python train.py --model="contrastive audio-text model" --n_mels=40 --loss="sigmoid" --encoder_norm_position="pre" --encoder_bias="all" --encoder_subsampling=4 --text_encoder_causal=true --text_encoder_activation="relu" --text_encoder_inner_norm=false --nesterov=false --lr_schedule="cosine" --final_lr_fraction=0
Rows from block 9 of the audio encoder of a small contrastive audio-text model, named by matrix and row number. Rows with one number within an expert belong to one neuron, the router's apart. Each number is 500 + 25 x the weight over its row's rms, rounded and kept within 0 to 999. All counts start at 0. Numbers have three digits each.
After each expert's rows are labels from the 100 clips, of 14848, where the router gives the expert most weight on average: "top examples" is what is common among them. Only what is clearly more common there than usual is listed. The data: short made-up English sentences, spoken by a formant synthesiser in many voices. In brackets: how many of the 100, against the usual share in percent.
# router: router (encoder.blocks.9.mlp.router.weight, 8x256, trained with AdamW), inputs 0-63
# gate: expert gate (encoder.blocks.9.mlp.gate, 8x128x256), inputs 0-63
# up: expert up (encoder.blocks.9.mlp.up, 8x128x256), inputs 0-63
# down: expert down (encoder.blocks.9.mlp.down, 8x256x128, transposed), outputs 0-63

# expert 6
router.6:460496506505504476505503491483481556528503528503478543498491507486540461472492480543479517524569494518458501503479503472496547506525491484541536492491486522522524555498493505472503522542456465
gate.0:483476442494508495543549514531516486516500503481504495513513446486497490497527480489518549515503494506515495535481493525504473470471498491472538475476517494476515507485487508499511517491536504
up.0:523472482465510513485468507503562500487494509462505482493511481487511467471527500517525521528521509444518502490465474506519507510498493521506514454482484505489479505517480536502540541482540537
down.0:470477495531553552520505526485493497507485491499486519486533480531468489491510491482501543527468486480513509481439500486500526530494480467498545485503468480522497479468490498500525526494518521
gate.1:510506499507474467509463533505505512498523545499464502519439478512515510461481498506464554542512509453534499475493469509494450505483491550531481447520468493467420512463491446519503515480503468
up.1:507478478499489480496467528518508526501497536529493522502467473504515491453487499519465536547495497451530492481511491498520486524501514518523466484498468501472467504467497450503444526515508485
down.1:488533509469457507506512496454524513493508529527504485502434517525513550463469502511506520529516511500574508440487483505481491533532530501473463502509516501502469505483499469543475492495527486
gate.2:511498493491476507515491510503501494477457484498490500514528502508462505487494516494523510504512487494537541421522446482503500503499499487533483498472502528456532481509516459488522557511466524
up.2:502515522487498496508529525529517506496464506491462538514525512526490483484484500517487490497512485524531510478508492488503485509506438502505546505475502540484533507515521463463512532514522553
down.2:472485504481494489509512524497473522486486464518512532535515489518541465493453491489500474485482511484519521485493481511542493499537446522525503493515539484530502465504526460497446494496497483
gate.3:526438538494492509517493496502483502478455508515515484494482514540513548499509473450494525494467514489511510481509516486518554495483471467525517508501507484494550543508499472521513487505501521
up.3:557463553515478499510497507508496489495454529488486471543470512537526525527466493482492534486505473498522526478483489500505507511508492474502523475509525480494529533495481493530515504493508520
down.3:488503503489514456543498523530523500445438487506480490480497520505535525492528472475500533505490515448535494459520485499521510469486509497497477491517490497525493558472503502535466511498499507
gate.4:532486527484515536469482483458493468510497525475571476549533492521511445520511492502513535515475478473505472525465473477457441541499488523490463466493531510508494471537501503504489464492517461
up.4:518497536471507527475464488476483493524506497494578481524509471473515470505478496491497523503508510476520472474486480470486431526516517505504466491483492516522527488521452497485480481490524462
down.4:524522487495515526473508572470508536481500528492524516544489526524499477505508496511497491490511510518463478532469473501485496541532457518553480500479530535524495481482490497520445482515456511
gate.5:512517476535481505492495530541466495495518496515527486443497546468499490477471456560496504507477497526559480468478560476492510503579480457492502489496483465565501515502517514515495499515514496
up.5:494457502458503517507479486460540502498485497499490499544502483520522498558520555452494459486498503474445514527534464524517473491435527529496470513542524518449483481493497483492503506468507505
down.5:497492511483497533535473483526508474494499516498495511487507507531495476501507565461535480479518521453468506474539476498486487511460547506509474513528497474451482474527472500467514532473487522
gate.6:524574547461492459457483496484514509446511487488469444519493508436538528503486525478503513475484528444490505539517501548508503507490459474510519526551509521489513523451514539498519499459531510
up.6:532565545493512460458511496461540501467524495486438451519501495460522543504490523473512519460494513461485483541519511538482510499501473508498505543541494510518507535447508539499492495478523511
down.6:535515503456480480458457502506505492490520516511482502530496507457518519512534536468474504476509516495518508533552516485514502495486465547471506516481516484483483475503490506541521509475496500
top examples: /aɪ/ (81 vs 35.5); "behind" (38 vs 3.2); number of words: 9 (32 vs 3.9); "village" (26 vs 1.7)

# expert 4
router.4:531521489477493511521493439464507464535528524524503490507548531478461496531480500518476527503507486472491468513486485455483478485528516497467469515535506489483488472541540473530508472505483499
gate.0:466476506504472523514508496541494469459489490522445512486460487504526522465472481507518532501481461461492467542462463483517500479484519482555481493497483522477529518478501501527491504585526499
up.0:477489517508486531528519474548523475462513490511445515501462496505524526481477500497515510508499477472487490514469452477495494468491518495557481506498467511491525516482498497526473502573539496
down.0:508475499530455445507520457499525514502528488528515521523479465471487495503451519527500543476498501507501505464508492505508525487496502506506492520501501467503485502497573504540450473508501494
gate.1:490536428522456492533505527530486492506482491533479528474529512541486501464482463459514524533526521487522542520450470493498477452467491482538512488474473460534493534532495507504504509495479511
up.1:512495480496494544519479539520464486512495507511510526500502508494536482485530525501526527546479488501486529521499485494526496446461502510514482482470494473552493497475491517493483501485541503
down.1:500498538482493484526501556469466505511488500461494508489494572513501539508524476494490523504541489515512503518508494493544523532480482501485483482517500542478476457472488557494482518456481514
gate.2:488526582476479472483471526500464553506550513467541499492514497470507509582531509516520492529509527501533531477570499478516468510509496482441505467483460539507455518497481513487502480481493484
up.2:470519578475485483491481521495476568520542503467539488476524501481508508572530521519504479529500534504521526464575503514517502528503499495476502481490464538520459532481493535506494464498483481
down.2:501505530500519451547467508465516571475523469500536507471509503518502489492524503513494516486510539496486517483530517499519504502513511474500502514459510503504488495497518541504491477451465500
gate.3:490481518515535469498495488521488489488530472538520572526543541530470476484535498496463524552530510557523531484501500497499502482534514492508485491481491493500534469540486505510471468525459489
up.3:507491528512519476486528486526507503474509479533541557511548543540462466495510515475481507543546501535514512477505516497495467493540506472531503507466503498459540447522489518506456496522493506
down.3:543488536448493477522476483464515493504494524498556475467508501495511489505475507475523497480532528474501523503523542489519480438510450512490489541478495545490497456511474529540514525483493510
gate.4:523567521513516524522516487484512474526542543513463442493495483501518523458485502436502534477508507489515514506476524491449484487513441476525526547511543477525528513556467484499498465543477486
up.4:518545514522516504508518475467498501530558548502482477465471485524521514452479492431502547489492468488513534497466540501499501475533459488507524507515557480497513503545477496506482461556491464
down.4:510515531514484512532490505460467514508459481476513446497501477524493521475510472477491487507496479470552501522525510491493495489506450477463491469465507511504498462532510503469502496554480488
gate.5:535486499462499526498529493484512501529447487456521542485541495504493534470493503511508498479492491528503512495523509495479549520478504535478491557482483498479521474454469561497507506482496454
up.5:493468489491463485526500545488455507516567481504460540489489525516526472463523491496495492476499529533490489496450466524525506533526504510497464480477526498511516528498485494501502492547479508
down.5:510469505484447515483488515485494498484519477548496513492468474486515480465487488507505483555502506486516497505519503481490470521471490500522474485489479502550502520534494508478499472528568506
gate.6:525535486462505494501515543553520491509484486453505517483485488539492499521500550500441486498489522508502554488517490427503508495517443498492545486530479501497491498461498551533510481500516459
up.6:464460544543471516512455469466459488476515502536500482501542513468516497477482475498559544510492485504492454513493500569511510511479540498506466528464507508519521499553497473497484537500478519
down.6:497487523507467440504537524545532486484513474462493496447528454485523459538499499540475511480510480549465497481480537510492495495476478445520531488490484527467514471490501515501470489494492459
top examples: /s/ (100 vs 52.6); "his" (70 vs 14.4); "sister" (46 vs 1.9); "stayed" (28 vs 3.3)

# expert 7
router.7:502534525525540495493429468493521512447540501490529512469509485513472504482497487560491521507509503535504493497533506500505496493525516553497524473499460539465502489472475524512519519460498517
gate.0:514554507494443488447470517525462501476509454481532500473511507483483512485469512553478451494522494494554501460501517472486499468486492497512505503509491479482531508466476518497491523479482489
up.0:533526562505491499455449545530456502496508438507537511464505500477527471498473503583493472523531482488506528495498485473531493439508501474524487490522497495520513522482489540503502543508478482
down.0:474522502506475512450495532529557488494544475465491550459515508488502540499507508559485478511477490503538475491498498531502525443495483497515444478540489484489523518476468512513489547517493474
gate.1:484510503498464476503482523490503521501451492536556478527467463469455522527494505516503484497486543473448508513535490519508508474475492491517517496527520507450470476463491512484494486492483534
up.1:455508486498453461520471525491528518507448490515540461504456439486457517526489508515503482501481528476439520512543499514503489490461499480521518485510527484465480499475510521489481482493496564
down.1:474563490518503474486480515509522493476516520502505497502488463532516517516498510504511509509505459506473494503531485507490463506489481487546494527447546503486487513565500487474543475539528499
gate.2:440532462505522498509467498473527493472548507495503494497504512464496500490467487482458496515496492505543491490490470492501494491529467532532516500550518494467500509514513520520543485455468481
up.2:457530490521535538497506477449482477463559488509497475503478530482526487509423507492433496500493516479521500503509526533500492443460477519502503514524464507507510491464510556507526512432499535
down.2:463509491478526513517500541554475451487468489449521480492487516473513486479500512492467487479543486472510496470480529519468516519512491510553495518484481562515515466529498508495519491458532490
gate.3:473469526531468529493479512518472518506499503495504508550524466489518514521501444498466512501484500518495484523458495488518504506473467540585569520483495474498459493526485518489551492517492510
up.3:533490497442532495507492509488536469505489461517502512494478507517476516499507541516505482480507504459476509495507478527514521477539478512452461462474495541513504491458544510511488501494538482
down.3:520523505519513463484472469510517478497480504447552501516507506525489508497511528430474539477481481519526557500469483508543487513532458481490494556507513507486513481463525471469483533449471505
gate.4:505508523526475512493485536503436482533493487424471487496523516525468505485529522496474492475495445506499463502492525485512503503458446498442458474465491459464480513499488496512529471511480515
up.4:434511507523521502502506568479480460544567469476489524578511504511480492475491466520495488482494495531460494531528479505547468485476463478535542516520462522473481486516498514446511458473498475
down.4:512506531508511489501454500507503472508495447452448492507483469510505461483548474484536526473497497542465453531516509521524484483522485473482511533478493495480459501495485471464515498464526476
gate.5:485499508494497534522520532512506457513522475495523483473489507476514514524469501468507498478481513416510498484539489492557469520449454536488472503509447526497472471484500485483532504449532521
up.5:515521524470489453501508417498510497463458519493494510511515500492490514510523521536482494512531492495495525520466514528469548449512536472497519512463508476504503484584503505542456531522523491
down.5:474484524511499461524508474479485530553464491502515536504537479591481536469514493523495505525498492518487520515472487460498556516516505480495504494493536488507490491513501495472503524526500491
gate.6:520483512513505474487516479502514552465527492504474490469484501482488508523518519500466539512513498474501490507535520507524471508557550516503504518500495514466510464550487494492510457499499463
up.6:486516489503487507500511503483502451521464507503525496538492521516505490513483495495524469512485475537518509498479480514476499499450462489472506482505532479552498512460489500518490530498461521
down.6:510498511501532522512450485494500506459485483524482548529487482510459500494486485509537425484457510492530468485488453476493490473497450503495495473512429503486515508512497492469493492483538545
top examples: /k/ (73 vs 40.2); /ɔ/ (69 vs 20.9); "was" (58 vs 11.9); reverberation (55 vs 26.2)

# expert 2
router.2:519481476485526495474521521511456546495509459525488489509516501528525468482473471509472501523470513481491486471513528531534502495444468494534492493459508454487467511502485517461472471518469492
gate.0:483519556506504502492498483505510508486492468553497483525516520535495501518476496511501544494477456472497507502528439525494530490484509476549496489490516467472521458459499492521493515537473461
up.0:477511531495519490478500483500514505506485476545518482527511508525490490534466498500503545485464455492480508478524464529501530491475494481563498488500516481465519442463509491519469503536473470
down.0:499543531503531535473523515489514492486487495492514498548514549527479535532463477522492479480470493475500529493525462517494478512498490477491505494519525525479536467488500447508503495507507501
gate.1:507490502504447502492465467513541521485505517507476484517532434473516518483496510490536485503501539475500520515522466484493474531515495506529531534491543479461490504514482490529467482536493458
up.1:523478491499458528502496501532507499503503504483450485505510482465520516491516511516534491486487546508492548526510480509462478520508459513476521505523488489492512537492517488530502527503510508
down.1:519483474529492500521488525465526532528524494484478547480473492502489466550465466548511479474538541543489525506503500475499458474556496527494532501550491496462493511467474491502510510515458475
gate.2:496465461507473489499489493508503468479468499530486515541480499487454471523490490483508517466486526546489527529517496567557508500512448511523540498498505509480522484481481483496466503494490474
up.2:505502504482519495482512483489478514503552495470513500456507513538563514502498481489515517526496498454496470502464508456462528493499517506514487490516515459533506512527489501491524503487501518
down.2:502484517525556548493526523501528459519509460503507502536511463549459544497525513503493443509521531480484554485481490493492504497514496540498524469475509524461528500525471504502474511491497463
gate.3:489511534472531503505562488488484497493505491487488477509490524511486555525485482489509489500477511505471489518440480496475508526556500486480485505481469528530514483544517488500521531494450503
up.3:483514508473500522517530469544481479489523480488484502472518501474509530516486488502463492516504538492459512469458513494516511548492520508482480534496457486502520500491490492523521568498482544
down.3:512553515500518472440468500430506472514478521515527501463500491521507507525497509466494487456519485517458525484479494496502482554498507490488500544489510465501442519460492501477490538505499504
gate.4:531458488456493459508511530507501551485528519487507502512446518518522486508463486525522500511516464502496503519494509527499482451503520531514513509510533474499525519486483540520484531477534493
up.4:497455477473485467471538528494462517511494511512499496562445490553511495514484483509514523510513473469496512503516499518508507425493525516520513526536535487518495509483461538500488535495554512
down.4:498527511489489448492500500522516460461517535510515466517485494467492500522526498475500557515532513500525521496514504530527488474518460567482516525491534503462510470495465497548481485528521483
gate.5:537484523460468583506473515462541473463478494523515487533483509516485511503478519513531484510505508471533474507483532491519520476502489504530465523551550507557536511476498464497500507505492503
up.5:478474485526531451521511458544461539505523544489496509485517473473495482478525511485479492470496513560445560500510462504503495527525528526475542496452472489459465524536501510492494488485512494
down.5:496498507487514510506514486585515474511444527511513514476514469528502452468479488468524481433572432519435527489477514486453513580492474507520518499535492510494492464506506527496517518507510516
gate.6:521479475479497504514463489489497560470503541510487490488533447462505478516484539519520511503497470502478494495475558526527494509508490436547502544454527516481529499531490455525523504508481509
up.6:514503521518488504477533499486480455522509465516514530505485549523483528490510469501505491503527508477524483501544493467481526489493531528474494476517482501506486508466497512494488477513508484
down.6:519467496463472515518520549496518470524500499477520496544525459483510471470518552482510554486537518486520527463500517508512483536479467493497484500527466514512481518510514537507458498482507487
top examples: /æ/ (90 vs 36.2); /ɛ/ (84 vs 46.5); /v/ (75 vs 29.1); reverberation (65 vs 26.2)

# expert 0
router.0:522481485511504498512480476476497471503477471501463496476563514478442484471488485542464505540490541509523503530483481472523500505508525541470483552481490488468474469478509523512463503489532466
gate.0:480509492522524491480513503495523529507521520451517495518512537523507488454501487471495521488508472505515490543494493474519488495517503529483499490503513516528519511531506477499464509522501513
up.0:523480493464504502498488486486461480517528485528465467530468487435495487543490508519493504501522506513465535473486504519507512505511512485520471491514512498486490449481482535541527473497508533
down.0:513468510462507507516502466520505486456503517499528492465517507508521489503515495452485492497431492517479518494478513531488486496470477472509527497487475526524513537487488527469521479468489463
gate.1:524508532548515460529486466474506509492488545497498509504489481457496511498493514490481511486506497486495508512476496527515497512489531491477478487518481480484492496523503551491474485538535480
up.1:458491474517495542472554510474492507489532516525501464488503544500511522496489507515500498493503525483485545489549509494469521472502496526551476481491504524509523505489491500526513490477472501
down.1:493566472513506511484545531503488501529492547523550476526485545463512510508478491499524459488529507508490551485521515438494486490504450471513471518504535493492476497483555492501534520521502500
gate.2:503489485550504496535501468493538485509509497526498484530519519489507512551490517438487468518466537425517535531528530528503478517501484474536522502517494481496551522468535495531486492530494520
up.2:509489505464518499496498528517503513497469508469487497485498471515510486429485448525477495491518472549445491486479445499505520473482547545420502480489515518515483483540445498464503513482506466
down.2:500505547542516459515524533499485524526524482452540496498498467472489457514505476536514487496522517518494510454480456500492527521472512455495525466496466461495468466506511472492419523501506545
gate.3:496480507492552513526486511483487491492494518495536494556521538514528501491507488478480505522487496487478517474508495476476469454497484510511444502447512495483477484527476516512477509470501486
up.3:531480491510534514500471544489494531512501499464521509500520527498479499506474538489495515513476511497465519483474523496482491472501480511530482505474516495499456444489462497533484489465499465
down.3:530511512499508537472495487466519529489490461550516479506550529500495533539503500521513489436546467500516531485526484504505503516526490524487449514501488533501482485522542515513474469489502507
gate.4:499508507464432523534517470469459464457438473486516437485525511489511517487495466480503504524503515439502514497486542495505498524486504488505537523459490509515512509517518500503469565476513505
up.4:467489538530543466477503482534514543539549490510504513538488487476523491506509534490463498490537500508515520503496487522464491478516487526507499499486532464508465490470466508533515459499482505
down.4:488480492526550541468466485548513498506527496494493499501532560505503464531518541483505468497466486531526488495514454485493518524533501517504456463485486503511499524497503467523517476528481493
gate.5:506505471551527460496526462498528521514498513521481465527498501457470492521507472520482471467490507489518575467520461523489487473536517517479524475514474532511516544516502468519498458509494521
up.5:494508485539538475468475476445505513506511510514484463518499514479506519509475417507447507485461499490528520448516473485493484481557510481499494491496500535515523542513503464511479434501485485
down.5:511492487512472423495500472476428462489478506444540491471490562478485494502541525488493526491496491489535485499514513520475474512474490526479532494520471518508517509521518496468456511489517528
gate.6:529577518476517496472508575528495528517480478496512506514490462560512506508519515508507489473460514461543524512453483461542520530558487471453482507508494479501511501488522460488470493510513458
up.6:472483478468487534520481499521497483522492458476518514466480498543506488495500497535494537543565485484447484510515489479520503529519501508493478509508522491525493507488508518514495530467542503
down.6:493516497485474508450491490513464509516476499451504548480524486565517517502493496483502502459503490492489509542498463489506507516520522496518519492525516517459536472488495502478529520534488480
top examples: /ɛ/ (77 vs 46.5); /z/ (73 vs 46.5); number of words: 4 (72 vs 28); sentence kind: question (55 vs 24.4)

# expert 1
router.1:462517464476474514504510523520526475511479521505461515505495508467490490508503535462559505466483501517469463527489509495506477472460456453516510471511516509545504501509447478472526480485500555
gate.0:488546508467497485529483467485488516510528513527500501511479509517521520538540507469488524492496479515491515499481513506493531457538470495553466506491513510493498465539524537474499454476464522
up.0:486550511490503476530500467459501527516524509504496498496470485544517513539520497457487515470515494516498523506492503508485519477514472488537461499488519516506487482531513546464505486491465537
down.0:492469550533533507546513484544490525473471502520452482483519428496532516484505507518480495471484548469541510530488532469511494463500495484500509499515497503516499485484500487473547519507502568
gate.1:511543466457500529563499510512531564486514472510500494489480480509503496544495523505434504519521545506465515483498504520476504519504546485504474524499479508483507448500439475515511516506521492
up.1:487498480516466433486487493486464473519482510502471509482487501460521473478476493496473509465511542505482480520469515509534488456478498514518502451515502462486482549506508446423499470500469549
down.1:491526517487526513507464514508531451497514526496482477481500527518515514460444494487511499495496467512526488467483475483485518481463525493584524503508515512513492495458526520510517434523506520
gate.2:434484484516469500466488475508472509510507467528510495499542497511503467502532523510472453507478487574511512550538575489513498485496477512509504481496496530538503539498499498525498482520505503
up.2:463518513420446495464501515460454513533520485483480529550471464496517460536511493485473508538507482491487492492474531483487524504501508495554536483464494461512507531527522503527544524489505477
down.2:494507501523551522512477501485471489535506485512490491502478485547500493491485481462482450510433490487466502480456461498510509518524495488474503494516491508501491512486481501534517519493541522
gate.3:524524514493526506505519490491493485482481517538523520485513500492484489522470484471499460477531501510458515484536542497525466500526430520486543478475485533538539516495439535497466522524482493
up.3:497507503484508510486533496490501478481534526520497509478516479493489459537475505461495476465509511512477468497494517508544477472487434533449547503479516511540506527505452488493511534502478499
down.3:483499485534494484523492511477466493533467451504501527513485522499513501531491471488517496494530494493466545502500489521509461545501514470512473515480529520508506521485471452530480486518522506
gate.4:471493507500472509490507502493506504477501493515518466498476460524542492474548519473470493487483548514471491504513477482527515525540553514510472506484482491536486476502492513514458501528513470
up.4:535466518470499497489495491519507476517523514486462490507503537455456468501481534482535500463486494512503501498488486514547496464468522457478528495525507493480493496496508500529500525473505473
down.4:493495501528456494502513493479462469502488533510522522514517511519481549544450445510529509522538525468460492515488516486541520508489465477468531503502435518502498467485469528495461482471512479
gate.5:503513494511491500480533466532520483486486517526542470490495452532539500497506537476465511520513509531467535502492469543513521498516509501498496497454502510524561487527475495459495522517518481
up.5:469502468518499538516492474511491491524457511510544497501526460502551504493510529463468497548512491477552563472500515542464511489510510476536516475488470457530529485545501506480485477514504532
down.5:497523497517537496500544513518515516523446505510463494507480478503466479466498517507508448557480488485491504499467502490546512517440495537517505521521474485506498493470505533521518489561462508
gate.6:512489483449552514520477526490460524453467489515500498492462474517511531475527539506485560503487521523511496500474519497488515523497467516469486514451497494517524466508506481487502475492516496
up.6:521498481456525480509474526498492492482485511511495541512475493538506512509479504501515555481492516502521500521458510487500532497505501510477480467496493571519505500511500478495489501481511521
down.6:505520483468496501502490448517531476506484492500482477473539509540514466524498469481521466537523510516483485536477528449476522510453544516501513499534496508549517531470524468497492484525508505
top examples: /u/ (85 vs 24.9); /oʊ/ (74 vs 27.5); reverberation (59 vs 26.2); "who" (58 vs 12.1)

# expert 5
router.5:530442533496506483504507488496474479452453539464511503498505519538506552474541462461504533505444459501536525496474500520515517520503513490464470510496523540502496492502523501486470526493523487
gate.0:512501507506535510481550455540508487523463513488488490512486512489483470442519535457490504539505537504503536508457485479523511485521474524525503514509469502499473498497507518506488514497497516
up.0:490490486493531505484575435528519498544456512487488479487473516490494473452520529474498526524477517517507518496469500488528522520558490525516520506545473497503488506470520525514480483496494489
down.0:516456464522514506512487476516527495505487562497517492436490517515473520500481529493475513484550491483500452501491510499583547516533521495512484494491493523474542485428513506499482494509525529
gate.1:522550521469459536501497504470465517498508494493483491502476509462458516516518485491471480499515521495525476486508560475498507511533510511503509507489543512429531537512506455544491492482504487
up.1:498474485520515516473489513467485526433468529491492473498515514517504470486458515507525471518479473505514489519486482509468530494497499488500509527472489498544475502444485510466502497501513500
down.1:490514526530499487491505492518499500468461540448528517527486458475506450478498504527517483492523487524504487462485474498491515509485517497514482495517471516498456530495458525496468561472464506
gate.2:517518547466534485495469495517506502538537468476460505498498535459548524512506499464530523447447507474517517511529509498514565477467512479481496497487494472536463486447506503493515500482505457
up.2:473552520459526504505483481449495500555508512523482521502535494465465529487496520476528509491518509537493516505522506518509501507502496498500466512480487491486443489484496508503527502465524486
down.2:518519482514512513500503474478515446479489529507450491561495513496494480502529510436476495542512470545469530502488532516487501530514494557491486465505516545501501506509482526547489495484484504
gate.3:462505483495443496507507519451507519529506491485532492514484478488515499453493476517504512473504509499511509488480486470448541480547457489505475462459493529528520522516533479494521471504491505
up.3:462536494479436541478482510562480507497518481488521538481499518533503478530497482499501478500481460500464503501507528499457468484492533494489484471488479523523466510468500498532527514501479469
down.3:459543522478482510470453503468490525518504458488515487524492520520510520511481491528501515479468449522461511494449517485475479491521503505475494477479478502513463498477501475510506490492517495
gate.4:455528496511518449538523523501509493492433498564532538516499499481530500512525482446539524487497451531528507536546498528513494522467480526499464505538483504475508476549530521464518485509479497
up.4:528474490437521491469508517498511553521541484427504471464472531544488488484499528521495479491487536470503475486488525438538496491467514483529570506486475514491480511473493484487482545521510497
down.4:519467498516514541474555519513520503492509511486490531439484532499475487533514449487500543508506472509509481514523503529507497523455509480473547523530547471518498494514504478513487522499517505
gate.5:495467526491502506507476534516509517552506496525467501547494491485505509509476476517516506500540463477506479491488516545519503476506485491495506466536494514492515493470510489513507514497493513
up.5:510547492490504476488488459541520522474516506525506471481490485520521492532521493468545476507494490498485505547517519508517499419488511474546470503439498482497498550522499527520514495453495504
down.5:527543519535480508501524512537498527460536511496503451513503487450480455523498497514500473465501506496492518464471507507518478460507459485507441512554532469461506500528519509488500512486504552
gate.6:498512496518510476521479481523536495479525468508448491488509522512518478478493507473482503536529479446506526543507499537431489541513471468522501478535457465508485553467496501536499486526460503
up.6:472523506476508483464510551482439488526493520503529529509501510501487515545502496514507533484462519511531516498477501474550553458503504526542505505515537535506529460483473504533481533493501498
down.6:534536513488506556463465512490473500506530528472490450532483521481467523479487492501533473485484532512525471496473532485514481445574489512474498496517482549497499474486499473524522515507523487
top examples: /aʊ/ (58 vs 22.5); /ʌ/ (53 vs 14.5); "our" (47 vs 13.9); "brother" (31 vs 2)

# expert 3
router.3:492526456509506504479496536499503505515516444474487497484495516504468469521529508534506503486506501495501518472546483474490482523503512458450489483507540465495501460475489503499476528493534443
gate.0:526475497444489490494500497503496546496509477516511499518487508541522523471478516507505500470493467483490473522529553452485563433567507464474476489514524488472472483475478543518445467503509528
up.0:497533500526501513500522489481489499502468528495536514488506501446512492559510455492506543505530542527497527500463448516513456547492502491511514489464494488511503515484475503512529496487477489
down.0:525495511473513473509495488500488473499521518536483508497471526513444479515495511536514484516499498524465515479484459507513492544500564485511465504486474493509473424525484488465510502547501493
gate.1:493502501502488464515503461494508480473512488531438496488517508470491466502488489497502505558534508556475556482497505482512488504516504518543460477521491512535504517487495494479503490521477497
up.1:493504478470512507472470501489483504503489530485555538501485510533533555541524477520473517466490500465488478507479452502513532526491475496489541510435503483476478483514513510520535487463494492
down.1:478502538505497498506550574507474549538508496475519508493511493482504543456506510500492509459498479459499515548519483519490544487503506505441528507503486465465478510537503453507536510458521519
gate.2:449502497489507506523498507541498520517540512465503482485480503535513542505481514550524513540468497526467481518502496487472526449494514528491505502501469486534499504465487509496498466477547513
up.2:462528506438490512508522503541523516489552554478505476475497521531468510497489504521487489524461477547504475520520482517442507507530512531470489479499500476528496492478472522470514462490549494
down.2:465491481495504504549519514513536494502505515483529537497483473545467505478490504506516453479492511490509512515495533503485527499518476533515480513488470482497491561465495480514491500502542502
gate.3:509474540500467524531493478464503537472484485490437482506485529467494533557489489504510485498512520513474525500532520527453489509465480546465548496480494530517465516481486520480492523479513508
up.3:498528478492532476498513528529484482522495509492529509496552494503509466430505524497501575527468455488529478502483484490533490520525493441495497497524506487460510523533521461516541527514479474
down.3:519482451483483508452541486483468510546457524482523515535522484473517498508533538474498516490469483490525524485505479511543513474473539481505529463516475471480476503534550506524525496525488538
gate.4:454476521493508506505513498565483498508531521527518508509513524500495496516455493519502448527477507478513518474492495476511501478523500469474520520538483543466517463501495484516478489519485483
up.4:513493478477500521491525504525518485490467513493472483487541537529528503508482504468470489517498500515499530519514490516521508495550477500529483505501473524459556500538518455531485485535501498
down.4:487474491426512492475481499473538498536502497485462504514518479505501540479507553464484500523490464507503540504493515465519503565533490491507471508452493490533544494548515491535484482548496491
gate.5:502531479509511494489511531483493526512471570513467501525462514520489521515500493493552462479514494470524524494505523515483522484510506430510484496498478495501510506511503551492531486502469518
up.5:467544478528513478534517484456484516541505544534464492467448523492529514487518499498495488540506483508505527478490510501519479476557521515512514491481492484504477499538509522501512523518499480
down.5:481550443484508530494527491506501505531532514501448513469508542510488528529488528489497508484497490520489514499563523485552546462488497465496491492499515478486552492562503521499544494495484521
gate.6:512487498485500489508521484520470487524482496506484523521499493509499517456519482501514506478455490529499475472447500481500551466529524466502495504499418532514538478501469466517546494500483470
up.6:480487499521481507530507481560534479495490438509509477533479462574486488533467511507464474524475529488472485479504471481482479499443484488493503503493523549471538490525498490466516533515524463
down.6:498482536513464550483513513466493504517497481498497482512503500551495531529475492429494501471502471516522483500460480487533514453517510468548502503506507533542523497475538501481517453480508505
top examples: /i/ (97 vs 53.9); number of words: 3 (55 vs 5); "he" (49 vs 7.8); "today" (36 vs 2.9)